config = dict(
    model='class-conditioned image flow-matching model',
    dataset='drawings of small networks of dots and links',
    train_examples=97500,
    image_size=32,
    grayscale=True,
    horizontal_flip=True,
    conditioning='class',
    arch='dit',
    objective='flow_matching',
    cond_dim=256,
    targets=['dot colour'],
    num_classes=12,
    cond_dropout=0.1,
    logit_normal_time=True,
    norm='rmsnorm',
    activation='gelu',
    mlp_ratio=4,
    head_dim=32,
    fused_qkv=False,
    qk_norm=False,
    inner_norm=False,
    moe='expert_choice',
    num_experts=16,
    moe_every=2,
    expert_mlp_ratio=0.5,
    experts_per_token=2,
    shared_expert=False,
    patch_size=[4, 4],
    layers=6,
    width=256,
    positions='learned',
    optimizer='soap',
    beta2=0.99,
    lr=0.003,
    beta1=0.95,
    shampoo_beta=0.99,
    eps=1e-08,
    precondition_frequency=20,
    max_precond_dim=1024,
    one_sided=False,
    adamw_lr_other_params=0.0015,
    ema_decay=0.999,
    steps=8600,
    batch_size=512,
    epochs=45.2,
    lr_schedule='cosine',
    final_lr_fraction=0.01,
    warmup_steps=430,
    weight_decay=0.3,
    adamw_weight_decay_other_params=0.01,
)
Rows from block 2 of a small class-conditioned image flow-matching model, named by matrix and row number. Rows with one number belong to one neuron. Each number is 128 + 32 x the weight over its row's rms, rounded and kept within 0 to 255. All counts start at 0. After the name is the row's rms in percent of the matrix's.
After each neuron's rows are labels from the 100 images, of 14848 (inputs lightly noised), where the neuron reaches its highest value: "responds to" is what is common among them. Only what is clearly more common there than usual is listed. The data: drawings of small networks of dots and links.
# fc1: MLP up (model.blocks.2.mlp.fc1.weight, 1024x256), inputs 0-127
# fc2: MLP down (model.blocks.2.mlp.fc2.weight, 256x1024, transposed), outputs 0-127

fc1.690 089 [159 121 157 119 107 119 156  83 113 144 106 112 166 159 149 192 109  91 125 121 164 116 157 133  98 168 105 115 129 154  75 163 100 111 152  86 169 148 134 140  88 153 111 117 118 166 109 102  86 110 141 163  80 146 146 146 124 148 160 174 159 116 138  86 109 135 188 145  98 148 101 112 145 155  85 123 131  97  91 155 129 168 123 100 107 133 152  76 103 112 138 164 156  98 171 111 170  58 120 133 112 136 102  95 184 125 108 141 100 132 145  96 172 106  96 175  85  91 127 119 104 118  37 127  96 133 152 108]
fc2.690 088 [173 153  34 124 117  96 140 124 158 161 100 105 177 164  92  70  94 156  97 135 110 147 193 137 145 174 140 141 142  86 151 109 112 166 136 105 111 130 152 153 136  97 143 116 122 128 150 112 145 126  65  90 198 106 145 140  91 132 154  96 135 160 161  80 118 143 184 136  84 129 143 116  94 129  93 146 138 139 193 116 143 185 110 140 136 140 122 113 118 135 124 147 148 149 141 194 102 101 166 112  98 160  83  98 142 155 124 152 120 163 126 162 111 162 158 114 185 174 154 119 130 112 163 112 206 100 137 132]
responds to: complete

fc1.535 096 [159 144 117 210 111 106 182 126  53 143 101 128 101 125 176 151  97 131 157  78  47 126  92  87  99 138 124 102 163 124 130 160 117 162 124 105 144 179 140  27 117 135  91 114 118 169 165 159 131 104 140 134  96 134 162 132 130 120 192 126 149  94 115  97 123 134 191  89  88 139 143 148  86 125 167  97  99 150 118 206 147  93 144 163  66 178 141 139  93 101 125 147  94 119 142 155 141 124 149  73 139 169 138 101 118  98 189 149 120 137  92 141 145 144 125  76  94  82 147 122 131 157  54 120 142  91 124 142]
fc2.535 088 [157 117 150  78 114 131 117 140 139 154 153 135 159 153  77 142  53 160 172 101 134 177  74 108  83 118 104 100 152 170 152 115 135 100 101  76  93 153  80  53 121  86 157 156 109 101  76 136 140 100 164 119 181 109 117 131 108 129 159 129 181 180 120 151 178 159 169 159 115  76 108 127  93 136 162 126  68 102 159 161 153 108 121  91 150 152  73 146  94 131 159 177 100 128 159 184  91 101 185 121 113 163 162 135 143 115  82 123 124 151 140 136 144  92 113 116 136 139  85 139 172 180 173 170  87 148  98 107]
responds to: black dots

fc1.443 094 [118 100 155 162  96 100 154 144 111  62 171 194 131 148 171  85 139 131 160 129 154 135 128 182 130 154 152 152 105 122  87 145 139 144 100 143  88 107 133 142 125  98  95 114 115 144 127 171 117 109  58 137 173 100 132 146 145  97 103  39 147 168  93 127 131 165 157 198 134 117 117 108 136 126 130 130 161 115 152 185 100  95 114 117  84 112  90 117 169 118 102  95 126 148 138 132 155 131 146 104 138  50 148  91 130 175 184 149 130 116 143  24  89 111 103 160  76  98 114 123 123 188 150 156   8 105 191  93]
fc2.443 094 [120 152 101 114 134 176  84 132 128 126 112 134 141 120 133 127 128 145 143 139 138 134 174 133  98 226 131 145  91 132 124 134 128  82  95 147 103  86 132 108 105 117 180  62 161 132  95 142 129 105 129 127 149 139 151 127 184 113 127 192 141  98  96 132 136   9 142  99 187 106 180 138 146 180 129 169 143 143 158 131 109  92  70 111 163 126 142 105 189  91 166  53 153  87 190 133 158  97 114 189 125 124 135  96 176 114 139 134 159  88 150 197 142 128 103 118 150 148  73 129 113 144 168 173 184 140 148 187]
responds to: complete; purple dots

fc1.537 108 [110 120 108 125  77 144 178 116 177 102 108 105 166 123 139 154 168 113 191 162 129 102 170 164 146  81 173 204 147 133 112  70  80 114 109 136  85 120 106 133 103 201 184 122 113 191 115 107 163 143 122 152  99 127  99  70 127 106 106 112 117 114 168 119 100  72  89 186  84 165 131 118 150 154 117 141 143 140 132 162 100 169 121  79  85 122 152 102 138 196 154 125 138 133 117 123  45  93 126 137 121 114 132 119 156 126 128 103 184 151  86 160 148 134  98 148 216 111 120 114 127 151 122 126  96 135 192 161]
fc2.537 090 [149  79 132 121 136 196 140 138 136 156 135 106 105  96 129 101 122  77  84 139 159 131 103 198 170  80  64 145 129 134 138  74 104 134  71 194 120 187 116  77 121 128 103  84 114 127 163 177 142 162 113  81 126 127 170 121 111 159 123 125 122 145 161 121 170 115  92  81 155 109  85 129 105  99 112 155  93 119 125 122 133 124  79 137 169 158 160  93 173 191 110 164 200 105 145 150 175 109 146  89 208  97  92 160 174 163  87 155 140 115 112 112 183  91  73 137 116 115 114 185 150  95 148 136 138  71 138 112]
responds to: black dots

fc1.436 081 [ 98 110 156  95 129 118  92 139 105 112 138 128 150 141  88  98  75 134  97 176 166  99 104  98 117 130  86 150 122 181 140 111 176 164 113 132 164 116 140 138 117 105 219 177 116 133 108  93 135 144 182 185  86 140 141  87 110 106 170 135 124 149 117 172 101 139  76 125 157 114 113 190 151  86 134 167 106  99  72  77 125 140 190  89 172 101  99  90 117 131 178 104 134 176 118 111 100 126 149  85 142 149 106 146  96 147  65 143 115 150 118 106 127  84  76 172 142 137  57 140 131 115 199 177 176  91  90 151]
fc2.436 080 [ 74 170 150 159 135 147 208 105 120 126  94 125 102 161 109 136  58 149 115 102 126 143 137 112 125 148 121 118 107  56 123 169 135 140  84 127 126 108 111 152 125 126  18 160 127  85 154 149  95 123 158  73 150 138 138 118 152 160 176 120 152 135 104 199 127 109 103 152 151 140 130 146 155 166 124  90  74 140 175 122 174 110 199 174 178 114 135 130  94 109 133 139 122 103 173 111 109  86 164 155 130 151  87 161 131 139 185 151 112 222 121 162 132 153 158 180 112  94 189 114 113 159 112 154  68  94 122  98]
responds to: white dots; pink dots

fc1.203 105 [161 127 168  94 128 100  74 132 118 139 111 102 151 139  71 180 124 146 149 173 165 109 203 120 100 155  70 106 135 165 155 135 111 144 143 174 123 132 121 110 133 128 217 132 159 140 123 116 154 134  94 152 131 100 166 156 109 158 178 162 242  69  99 118 114 106 168 159  88 162  94 142 171 147 139  91 167 129  94 164 130 109  80 113 112 114 106 126  65 159 126  96 126  75 129 132 155 112 106 103 149 107 166 134 153  81  84 130 118 142 129 163 153 101 169 190 113  96 109 101 151 136 159 152 166 150 114 148]
fc2.203 092 [133 106 113 139 105 111 174 137 107 114 150  70 158  88 136 127 119 155 126 104  75 135 204  99 156 146 124 111 153 129 122 117 137 125 156 121 147 170 146 151 136 135  54 155 192 109 137 162 123 164  95 117 102 124 152  87 114 118 127 107 209 134  51 129 124 105 206 135  93 150 159 134 173 155 174 131 171 129 155 105 120  93  98 167 118 135  86 169 123 111 139  86 104 143 123 198 194 112 145 137  91 114 151  92  45 123 123 158 141 145  71  49 131 120 105 217 170 165  78 205 144 134 156 132 149 114 118 105]
responds to: white dots; pink dots

fc1.676 095 [146 136 140 169 109 117 125  59 165 131 167 133 158 124 167 113 119 135 135  71 156 148 125  36 150 130 162 153 139 112 147 120 119 123 109 153 136 141 103 159 117 135 153  88 151 135 120 137  72 112 109 122 131  50 184  93 116 170 136 138 151 211 130  70 139 122  94 160 143 112 111 146 135 128 122 133 150  84 148 158 128 150 171 156 158  71  99 141 115 139 122  52 122  99 144  71 146  91 111 106 178 107 100 108 165 146 163 112 250 135 144  88 170 128 177 127  79 164 129 100 126 128 123 172 181 154 113 110]
fc2.676 116 [159 116  73  66 137 133 178 167 184 151 147 130 113 120 142 102  93  79  99  97 108  63 101  48 153 120 128 133 126 105 128 132 122 133 116 147 126 124 141 151 136 119 113  85 173 151  95 122 150 147 127 118 118 224 127 215  90 136 127 131 175 111 159 121  29 177 131  84 162 128 118 124 117 162 101 102 157 164 145 126 122 172 185 136 139 102 129  85 110 160 120 174 126 175 136  51 128  98 144 155 108 145 122 122 150 139 107  90 201 130 157 143 158  98 116 134 151  74 118 128 153 161 114 134  92 100 132 139]
responds to: white dots; pink dots

fc1.251 098 [122 148  81 174 167 133 145 138 129  77 175  60 139 125 168 150 125 177 100 115  68 117  99 156 160 102 102 135  88  62 120 115 115 102 143 156 124  74 122 142 155 111 131 133  66 162  61 129  81 145 114  99 201  71 147  76 133 121 173 125 180 138 129 135 119 172 101 194  98 167 149 170 177 194 116 129 144 141 122 137 146 126  96  97 139 153 135 153 166 132 157 169  80 173  83 108 100 213 180 150 110 121 116 111 109  64 151 165 127 173 162 114 182 110  98 156 124  97 166 132  99 129 115  91  61 104 136 139]
fc2.251 091 [ 70 119 143 148  86  97  80 125 129 131 107  89 119 124 150 174 146 152  96 136 107 147 116 157 145  42  86 147 141 123 139 140 164 159 186 153 107  80 145 103  84 128 174 122 139 126 167 120 118 128 130 130 102 151  87 137 124 126 201 149 123 154 168 163 173 178 112 110 107 188  53 113 173 140 134 124 146 104 104 128  98 129 110 145 189 164  64 150 107 163  81 122  76 142 114  73 107 165  78  68 155 102  86  94 143 123  78 130 122 144 166 142 128 181  99 132 127 114 113 109  88 121  76 160 175 166  71 131]
responds to: laid out on a circle; complete; dots: nine; black dots

fc1.680 116 [181 181 136  97 165 188 133  98 121 143 123 196 129 141  90 111 170 187 216  98  37 133 124  98 139  89  80 100  78 106 103  90 135 125 131 136 186 143 152 114 164 160  94 177  89 150 128 115 183 129 199 159 166 200 156 120 136 152 134 188 149 155 167 151 176 115 130  80 150 137 148 125 116 200 158 144 105 151 103  94 171  97  86 100 145 124 130 109 158 148 171 135 104 136 138 113 125  88 118  77 199  77  78 145 143 102 111 157 157 119  90 127 170 109 100 120 122 117 138 130  78 160  92  96 141  97 112  71]
fc2.680 128 [ 78 128 117  60 139  65  71 135 136 137 131 119 154  98 173  73 146 109 154 143 129 120  78 158 128  69 100 138  84 143 136  93  96 226 110 143 131 122 140 102  72 134  51 150 148 100 102 177 106 103  99 123 163 135 141 131 103 147 112 148  76 129  89 106 142 141 146 105 100 130 121 123 126  78 111 138 178 123 130 111 112 120 121 104 134 132 110 115  90 127 119 113 131 146 144 169 130 133  78 137 150 164 101 119 113 103 154 182  76  83 165 154 141 154  92 172 142 122 151  32 127 175 131 193  76 132 141  98]
responds to: laid out on a circle; complete

fc1.261 089 [104 131 170 136 122 115  89  85  86 118  99 174 113 168 120 106 185 137 133 130 132 177 119 119  95 151 112 126  98 105 133  79 113  83  97 133 154 169 104 108 196 183 152  97 141 162 155 159  95 112  94 179 152 169 142 112 147  77 120 132 115 140 111  81 101  92 169 179  93 119 150 125 227 122  95 168 136 129 129 110 104  63 184 242 130 142 144 126 103 180  97 114 109 116 103 156  59 131 129 128 115 156 111 165 129 149  72 108 108  68 113 102 141 151 117 126  79 157 133 136 120 108 152 115  95 146 150 106]
fc2.261 089 [235  91 162 141 147 131 124 131  76 128 108 109 128 108  48 138 157 133  72 122 136 104 138 111 163  97 134 117  97 129 140 161 157 144 148 117  81 114 147  97 144 183 231 164 143 124 106 135 175 170 154 129  93 132 179 126  89 142  99  70 126 112  78 148 125  84 144 187 147 123  92  87  86 116 128 166 137 121 100 127 152 115 134  97  52 157 116 138 107  90 126  98 131  80 138 136  85 145 169 124 163 141 101 188 114 105 154  75 138  86 128  63 108 127 154 150  98 144 121 161 107 117 162 162  99 173 152 172]
responds to: laid out on a circle; complete; white dots

fc1.349 117 [126 111 157 127  75  65 138 169 144 132 163 144 132 145 118 156 151 163 129 144  42  99 207  66 102 172 128  83 148 123 132 114 103 143 158  82  94 132  96 135 131 143  63 140 144 113 141 121 158 151 191 117 174  97 161  76 138 133 121 163 126 154 151 103 103 137 163 112 159 102 151 146 121 144 107 101  70 135 179 103 140 124 171 200 159  91 153 106  85 133 108 146 105 135 178 142 152  62 176  84 152 121 153  46 109 139 147  80 156  92  96  98 120 107 152  96 109 110 113 152 108 111 105  99 144 159  97 188]
fc2.349 114 [147  86 121 230 145 123 166 128 121 108 121 179 116  79 141 166 149  92 170  96 137 184  90 116  55 113 107 146 126 168 153 169 111 149  96  92 162 165 161 162 141 135  43 121 141 151 125 101 106  85  66  88 177 120 194 118 127 171 125 110 115 146 167 108 106  79 121 119 150 153 135 145 108 121 108 105 209 133 127 127 137 139 128 154 113 175  96 164 160 121 124 130  93 135 155 122 103 168 155 168 106  95 134 117 137 168 164 127  82 111  70  96 132 139  83 137 115 115 136 167 161 115 131 121 157 125 155 172]
responds to: laid out on a circle; white dots

fc1.481 102 [170 143  47 163 143 132  81  80 115 149  65 158  83  87 172 159 138 139 151 138 100 111 212 123 119 112 117 137 121 132 129  81 106 109 205 125 124  96 169 128  98 154 171  87  91 184 131  84  70 124 152 118 110  79 148 129 148 127 127  42 136 124 150 168 128 122 113 138 126 164 147 110 121  93 180 127 106 105 123 140 125  81 157 127 116 157 117 196 142 101 117 111  73 111  80  79 131 161 152 129  87 137  84 202 167 103 118 127 123 155 132 116 180 179 122 141 174 167 156 151 158 135  91 119 151 118 175 112]
fc2.481 117 [141 109 120 158 121 132 236 122  80 120 101 123 156 120  74 191 136 121 129 130 146 129 147 125  86 140 159 124 155 112 101 120  82 153 155 121 154 133 176 144 129 157 156 150 135 144 156 128  70 123 191  91 141 121  93 110 139  66 171 111  73 116 101 145 136 157  69 193 161 131 152 120 150 151 128 171  86 118 141 175  97 121 158 151 149 183 129 145 124 123 116 153  77 160 194  82 173 143 150 105  98 165 116 132 166 133 106 166 148 111 186  92 127  95  69 141 124 104 109 101 148  77 109 111 108 112 103  92]
responds to: complete

fc1.448 086 [147 157 138  76 114 172  84 103 111  91 162 121 143 105 218 145 137  62 135 119 112  86 166 116 107 137 179 138 119 147 147  95 101 162 136  70  59  84 135 135 105 137  19 122 160 154  98 127 150 107  65 178  89 142 158 160 131 166 118 107 132 116 119  83  83 104 171  84 128 139  86 179 131 126  76 125 167 132  68 136  74 146  55  75 145 141 135 107 113 130 181 149 162 108 144 149 149  89 114 103 124 134 120 143 108 151 125 106 156 195 124 147  72 104 129 149 146 125 116 116  96 153 120 174 141 191 152  88]
fc2.448 077 [143 106 125 143 102  97 183 119 119 140 174 146 148  89 144 126 146 100 110 126 143 111 131 135  80 108 155 154  98 117 181 133 132 155 126 128 137 148 117 145 167 146 168 116  95 115 180 113  81  49 140 113 154 127 170 134  92 116 105 108 134 136 156 129 183 198 126 178 145 123  98 124 142 111  82 101 158 134 153 137  50  30  97 135 136  95  94 134 142 166  99  90 154 110 154 119  94 104 112 144  98 139 113 151 124 118 116  93 143 134 127 147 147 120 120 140 102 189 146 145 114  84 168 182 130  96 164 127]
responds to: white dots

fc1.184 102 [144 124 144 109 159 109 152 138  97 123 144 130 143 129 132 112 144 101  68 116  85 103  93 146 163 148 140 116  98 103 151 109 134 123 105 131 119 191  78 193 123  53 100  97  35 112 171  75 130 157  85 164 193 108 133 146 116 189 115 194 107 113 160 151  99 138  93 152 113 216 100  90 124 122 108 137 151 144 104  64 134 113  39  67 178 139 152 141 106 213 124 128 120  93 113 143 100 101 159 107 115  79 154 139  97 103 135 149 101  68 143  52 159 130 174 114 166 166 151  62 156 115 103 173  97 142 171 104]
fc2.184 096 [102 114 125 125 147 153 159 149 206 113 141  92  98 113 144 119 138  96 123 131 151 204 141 111  75 111 124  96 152 121 144 134 154  74  71 111 133 117 121  88 135 118 143  97 109  94 124 125  74 130 116 134  92 116 176  89 109 149 106 188  69 115 151 116  95 166 104 130 120 248 102 155 138 129  70  78 110  99 175 115 133 110  94 129 107  88 127  88  76 136 136 188 124  94 131 156  79 104 119 174  73 159  87 133 115 152 117 139  88 141 155 183 115  46  91 167  63  83  92 107 144 141 138 139 120 151 103 118]
responds to: complete; purple dots

fc1.102 092 [111  97 102 163  97 133 146 148  85 174 101 151 127  90  70  88  96 131 120 141 142 136 124 108 145 174 112 163 124  53 127  77 109  81 123  93 138 113 107 114 128 102 119 137 148 115 169 121 113  91  86 126 167 157 190 137 112 114  86 177 162  63 145 118 117 100 135  98 108 125 179 103 105 133 152 187 142 130 106 114 131  85 157 177 114 113  54 103 128 123 115 142  65  90 151 150 148 154 109 159 170 128 150  91 128 172 173 129 125 142 130 131  61 165  93 140 148  97 131 146 115 107 136 133 143  81 110  97]
fc2.102 078 [120 189 177 116  96 139  96 138  88 132 121 152 110 112 158 128 103 153 119 126  93 154 136  81 138 172  90 108 110 165 116 172 118 177 106  87 139 118 111 145 125 145 167 164 146 150  77 130 124  89 169 131  75 119 170 149 122 119 136  63 164 172 137 150 108 165 135 164 117 162 113 121 108 113 180  78 119 119 160 127 108  43 141 106 150  99 163 138 140 123 130 114 110 169 149 161 144 132 138 131  36 143 148 134 152 153 108 106 150 153 137 140  93  89 143 112 153 130 142 100  90 118 128 153 129 186 146 151]
responds to: nine dots; white dots

fc1.76 097 [173  91 188 117 144 103 114 144 169 196  80 124 132 107  88 159  83 182  93 137  91  86 130 153 143 109  91 121 107 120 141 104 103 131 135 113 152 126 132 137 139 145 164  68 115 146 167  88  48  94 177 157 104 186 155 153 105  57 130 198 124 163 136 152 113 144 168 111 116 182 146 102 164 103 169  84 137 145  97  90 125 157 221 115 136  88 105  88 132 114 104 176 106 107 172 114 128 132 146 123 119 113 153 172 114 170 145 113 120 109 132 192 126 160 130  90 177 126  96  84 116 107 103 116  89 148 139 169]
fc2.76 090 [184 116  76 161 172 155 118 139 179 124  83 107 147 103 108 107  98 160  90 160 149 121 169 119 125 100 145 148 160 118 136 128 113 108 130 143 123 136 174 110 123 165  69  71 125 112 124 170 140  89 110 102 169 120 123 144 107 199 109  97 140  65 136 111  99 108 176 158 108 155 136 134 213 171 185 153 144 123 119 105 144 138 209 183 106  80 166  82 116  95 131 124  99 175 164 125  79 126 134 165 143  80 159 158  90 166 119 107 109 114 153  99 118  88  93  57 129 142 177 145 106 102 140 135 122 162 154 125]
responds to: laid out on a circle

fc1.167 087 [114 127  62 149 143 128 194 117 134 100  95 120 101 119 192  98 140 145  76 180 126  83 113 131 101 139 140  81  81  92 109 135 114 116 148 135  94 124 100  98 116 137 166 128 120 159 144 113 135 186 152 141 160 187 165 106 172 142  63 180 141 133 100 160 109 100  58 119 155 124 123 117 117 107 151 104 101 170 149 115 168 130  91 105 190 155  97 165 161 125 119  92 142 111 123 158 108 130 127  78 179 123 173 154 149  52 149 195 149 184 195 103 174 157 109 126 126 108 151 159 143 119 161 172 151 110  74 151]
fc2.167 091 [ 73 137 161 146 114 151  73 132 182 138 142 131 110 124 176 126 143 139 161 123  71 123  60 151 121 168 103 156 126 183 112  97  66 104 147 117 143 159 153  79 140 138 146 104 113 131 187  71 156  87 141 135 100  87 111 144 116 132 135 188 116 182 116  79 101 128  80 110 134  97  97 138  86  88 151 146 141 125  66 135  67 188 101 161 146  73 136  67 117 150 132  86 122 158 138 123  81 121  99 111 165 161  59 163 159 109 144 171 143  75  84 129 121 152 127 148 119 200  69 126 137 178 151 112 122 167 194 129]
responds to: complete; black dots

fc1.350 090 [139 155 163 124 133 154 118 164  91 131 127 188 150 101 179 132 113 121 118 101 180 133 187 159 108  66  98 152 112 132  88 120  74 211 107 116 107  99 139 155 137 149  96 118 116 135 125 167 102 122  79 127 127 138 202 151 130 122  81 148 119 181 164 135  77 122 156 143 122 110  96 142 119 116 129 102 187  96 104  90 160 163 109  63 131  99  80 117  82  73 103  69 160 121 139 122 119  93 113 110 136  96 130 187  70 138 115 132 139 129  71 115 143 121 139 126 107 138 105 129 150 166 163  84 141 112  74  88]
fc2.350 092 [167 127 123  96 139 126 147 113  63 137 133 148 202  56 100 137  77 113 111 111 103 109 115 163  90  56 147 188 125 158  95  99 115  84 122 146 182 130 106 136  72 159 125 128  59 195 180 127 168 126 125 159 138 108 165  97 129  96 114 102 162 108 170  93 188 115 126  99 116  83 131 143 114 144 123 106 131 141 146 116 136 117 122 156 155 115 161  74 118 104 130  53 154 162 102 163 121 107 186 128 123 140 108 204 149 165  89 120 163 110 135 131 106  96 203  97 137 160 134 132 184 127 115  72  97 136 112 178]
responds to: nine dots

fc1.333 085 [133 200 108 168 133 117 127 163 118 141 139 162 114 100  93 132 156 148 125 134 158 140 103 153 145 157 136  57 129 141  78 138 124 128 117 102 132 132 133 117 142 112  68  73 159 153 103 134  74 161 106 137 124 169 136 120 136 101 163 207 103 135 132 149 100 182  74 124 168 193 111 127  90 106 178  64  93 132 156 112 170 119 147  99  58 135  93 158 162  77 194  72 127  97  59 100 171 150 135 129  92 109 113 145  69 142 131 104 169 142 141 119  54 127 139 147 147 124  72 168 133 145 191  72 120 106 130 147]
fc2.333 082 [ 75  97  84 123 170 159 121 117 143 122 112 196 103  55 139  96 136 131 111 157 160 159 162 145 161 123 171 127  82  99  51 107  88  44 101 138 119 129 129  80 125 148 167 125 182 115 160 129 152 174  72 154 152 124 146 150 131 116 137 108  80 127 151 154 123 105 122 149 145 145 138 123 109 170 156 197 113 152 159  49 121 142 100 120 136 125  91 138 195  75 127  88 128 110  63 128 143 110 110 132 208 140 168 104 156 120 120  92 133 129  93 104 156 133 167  94  85 109 204 149 118 112  91 119 148 160 121 152]
responds to: complete

fc1.226 088 [127 129 205 162  93 116  91 145  77  91 107 132 166 125 108  75 140  85  76 118 162 139 117 149 148 159 132 124 148 172 119 123 136 132 130 116 117 162  88  81 131 149 152 114 103 104 105 173 172 179  90  72 103 127  87 117 155  98 148 151 112 132 108  84 112 111 143  59 170 139 130 135 178 118  81 103 140 176 124 139  82 135 145 114 199  98  90 117 125  74 125 121  89 125 169 173  83 184 102 116  23  97 143  63 162 139  66 125 141 231 161 147 147 157 141 119 119 119 142 112 114 165 150 154 165 189  96 123]
fc2.226 085 [148  95  48  79 106 156 108 166  87 142 128  97 136 173 115  78 163 103 110 125 173 154  97 157 103 151 103  74 138 104 118 111 139  95 118 114 129 196  86  93 106 126 128 132  62 181 132  91 140 198 179 167 156 132 115 122 157 102 147 137 110  83 131  73 167 193  88 198 144 127 144 202 158  93 109 146 145  91 150 120  23 138 126 132 156 126 163 128 102  90 177 101 110 153 126 162 131 168 139 151 226  95 142 112 137 135 171 139 140 212 142 128 125 100 155 103 107 140 113 157  98 166 111 158  77 103  73 176]
responds to: white dots

fc1.646 106 [ 67  95 113 174 102 108 136 111 202 122 136  83 148 122 134  58 145 146 138 140 136  89 144 127 167 121  72 144 158 108 128 134 118  88 158 146  56 145 109 147 123 178 116  98 132 148 134 145 180  79 152 215 106 107 146 164 105 150 149 153 117 134  77 123 108  78  97  74 123 115  83  85 122  84 163 118 208 190 114  98 132 162 115 120 110 120 143  95 126 177 104 132  92 131 129  88 114 147 121 135 143 147 124 132 138 131 158 140 109 159 104 117  95 146  91 117 130 146 117  75 123 122  72 138 100 113  61 163]
fc2.646 100 [ 77 158 140 168 156 146  86 135 105 119  95 129  99 153 122 165 180 150 139 134 129 111 135 156 128 132  93 140 144  61  98  92 120  81 139 117 106  78 127 136  95 101 141 126 138 153 159 110 159 196 117 138 171 127 122 128 133 174 149 160 116 133  87  94  97 146 100  65 116  94 216 125  80  88 105 149 113 160 147  95 129 133 136 164 112 119 143  84 163  55 148 225 126 158 127 119 167 118 171  79 171 114 124  99  86  38 171 154 116 102 109 169 103 171 148 154 105 157 122 182 130 132 132  94  81 140 165 109]
responds to: white dots

fc1.26 083 [120 177 112 136 184 161  84 124 177 162 155  93  96 161 129 156 147  85 155 179 176 139 132 126 109  86 166 161 132 108 134 164 161 114 104 141  97 132 147 147 138 108  71 129 103 170 171  92 125 163 142 169 110 185 102 131 190  86 176 124 118  96 105 137 111 131  54 122 105 125 133 134 136  77  73 109 119 106 190 135 135 136  73 180 159 134  71  95  93 119  96 133  89 181 135 137 168 150 194  93 135 137 161 163 112  93  89 196 160 181 156 113  82 166 108 124 172  65 125 140 112 123 204 117  89  98 150 182]
fc2.26 092 [ 68  81 183  94 193 113 128 138 153 121 133  96 102 180 109  83 139 120 129 143  93  95  79 143 170 137 163 153 138 161 107  74 152 152 125 139 132 119 153 127  97 146 174 113 137 104 105 148 165 119 102  26  67 121 144 109 167 125 154 158 106 211 140 137 150 145  85 144  94 147 119 148 175 152  71 181 112 156 103 132 170 198  92 141  94 102 134 139 149 127 114 117 114 140 155 144 122 158 114  83 119 142 136 145 179  98 182 218  94 168 146 151 116  45 132 131 101 199 105 111  96 135  74 121 123 135 127 150]
responds to: laid out on a circle

fc1.305 087 [116 127 104 142 110 100 159 175 109 168 124  86 161 129 123 145  75 116 159  85 155 130 107  79 122 139  97  39 127 160  54 117 139 146 124 148  94 144  93  75 161 115 102 207 106 117 136 145 131 161 165  83 115 225 121 125 114 123 222 164 140 110 113 182 125  84 137 168 166 155  43 132 100 158 144 125 139 159 150 111 117  77 111 165  53 114 102 124 130 139 144 107 146 112  79 135  98 114 149 115  94 133 137 111 140 123 135 110 110 156 171 104 109 180  81 150 171 146 176 147  93 122 214 115 124  71 146 152]
fc2.305 100 [116 155 109 108 151 100 165 151 190 139 104 115 125 113 125  87 127 108 191 128 174  62 155  75 196 167 108 120 118  94 109 125 145 114 101 153 110 150 122 124 133 132 126 156  98 125  74 177 162 125 107 149 140  85 115 136 123 113 155 111 125 117 119 185 171 185  53 160 158 225 141 189 104 127 144 119 112  47  81 105 125  99 102 146  99 138 158 135 121 137 134 152 136  37  74  73 104 128 115 102 121 118 136  93 117 110 121  94 103 141  99 126  57  93 145 168 154 178 128 131  95 149  58 139  86 125 155 147]
responds to: complete

fc1.699 094 [132 112 133 129 138 125 131 135 143 161  97 110 151 145 150  68 151 132  97  92 139  83 230 104  93 188 173  71 132 133 148 148 182 117 123  71 116 101 140 118 140  95 163 151 141 154  84 160 108 161  94 122 146 103 185 124 148 152 159 154 159 150 119 105 143  73 148  86 131 136  89 146 129 171  95 110  94 115 112 125 139 176 151  78 111 155 151 137 132  82 184 185 113 159 116 151  65 180 144  31 128 129 156 120 116  80  49 130 101 157 131 163  91 151  96  78 152 119 140 107 122  94 132 122 173 126 125 114]
fc2.699 097 [116 141  83 113 129 116 132 121 150 149 126 105 198 122 159 132  95 138  99 139 153 141 101 136 118  80 125 135 131 205  93 124 178 148 131 150 134  90 143 165  86 218 110 121 195 131 136  96 132 104 119 133  93 117 116 175 103 161 164  87 130 153 105 157 164 193 135 152 122 141 130 142 123  87 127 162 111 106 168 126 120 206 171 118 185 136 176 163  95 131 127 160 172 117 133 154 181 173 126 212 105 143 150 126 138 122 158 124 164 163 154 110 143  91  96  93 121 109 173 156  75  74 157 133 114 129 148 233]
responds to: white dots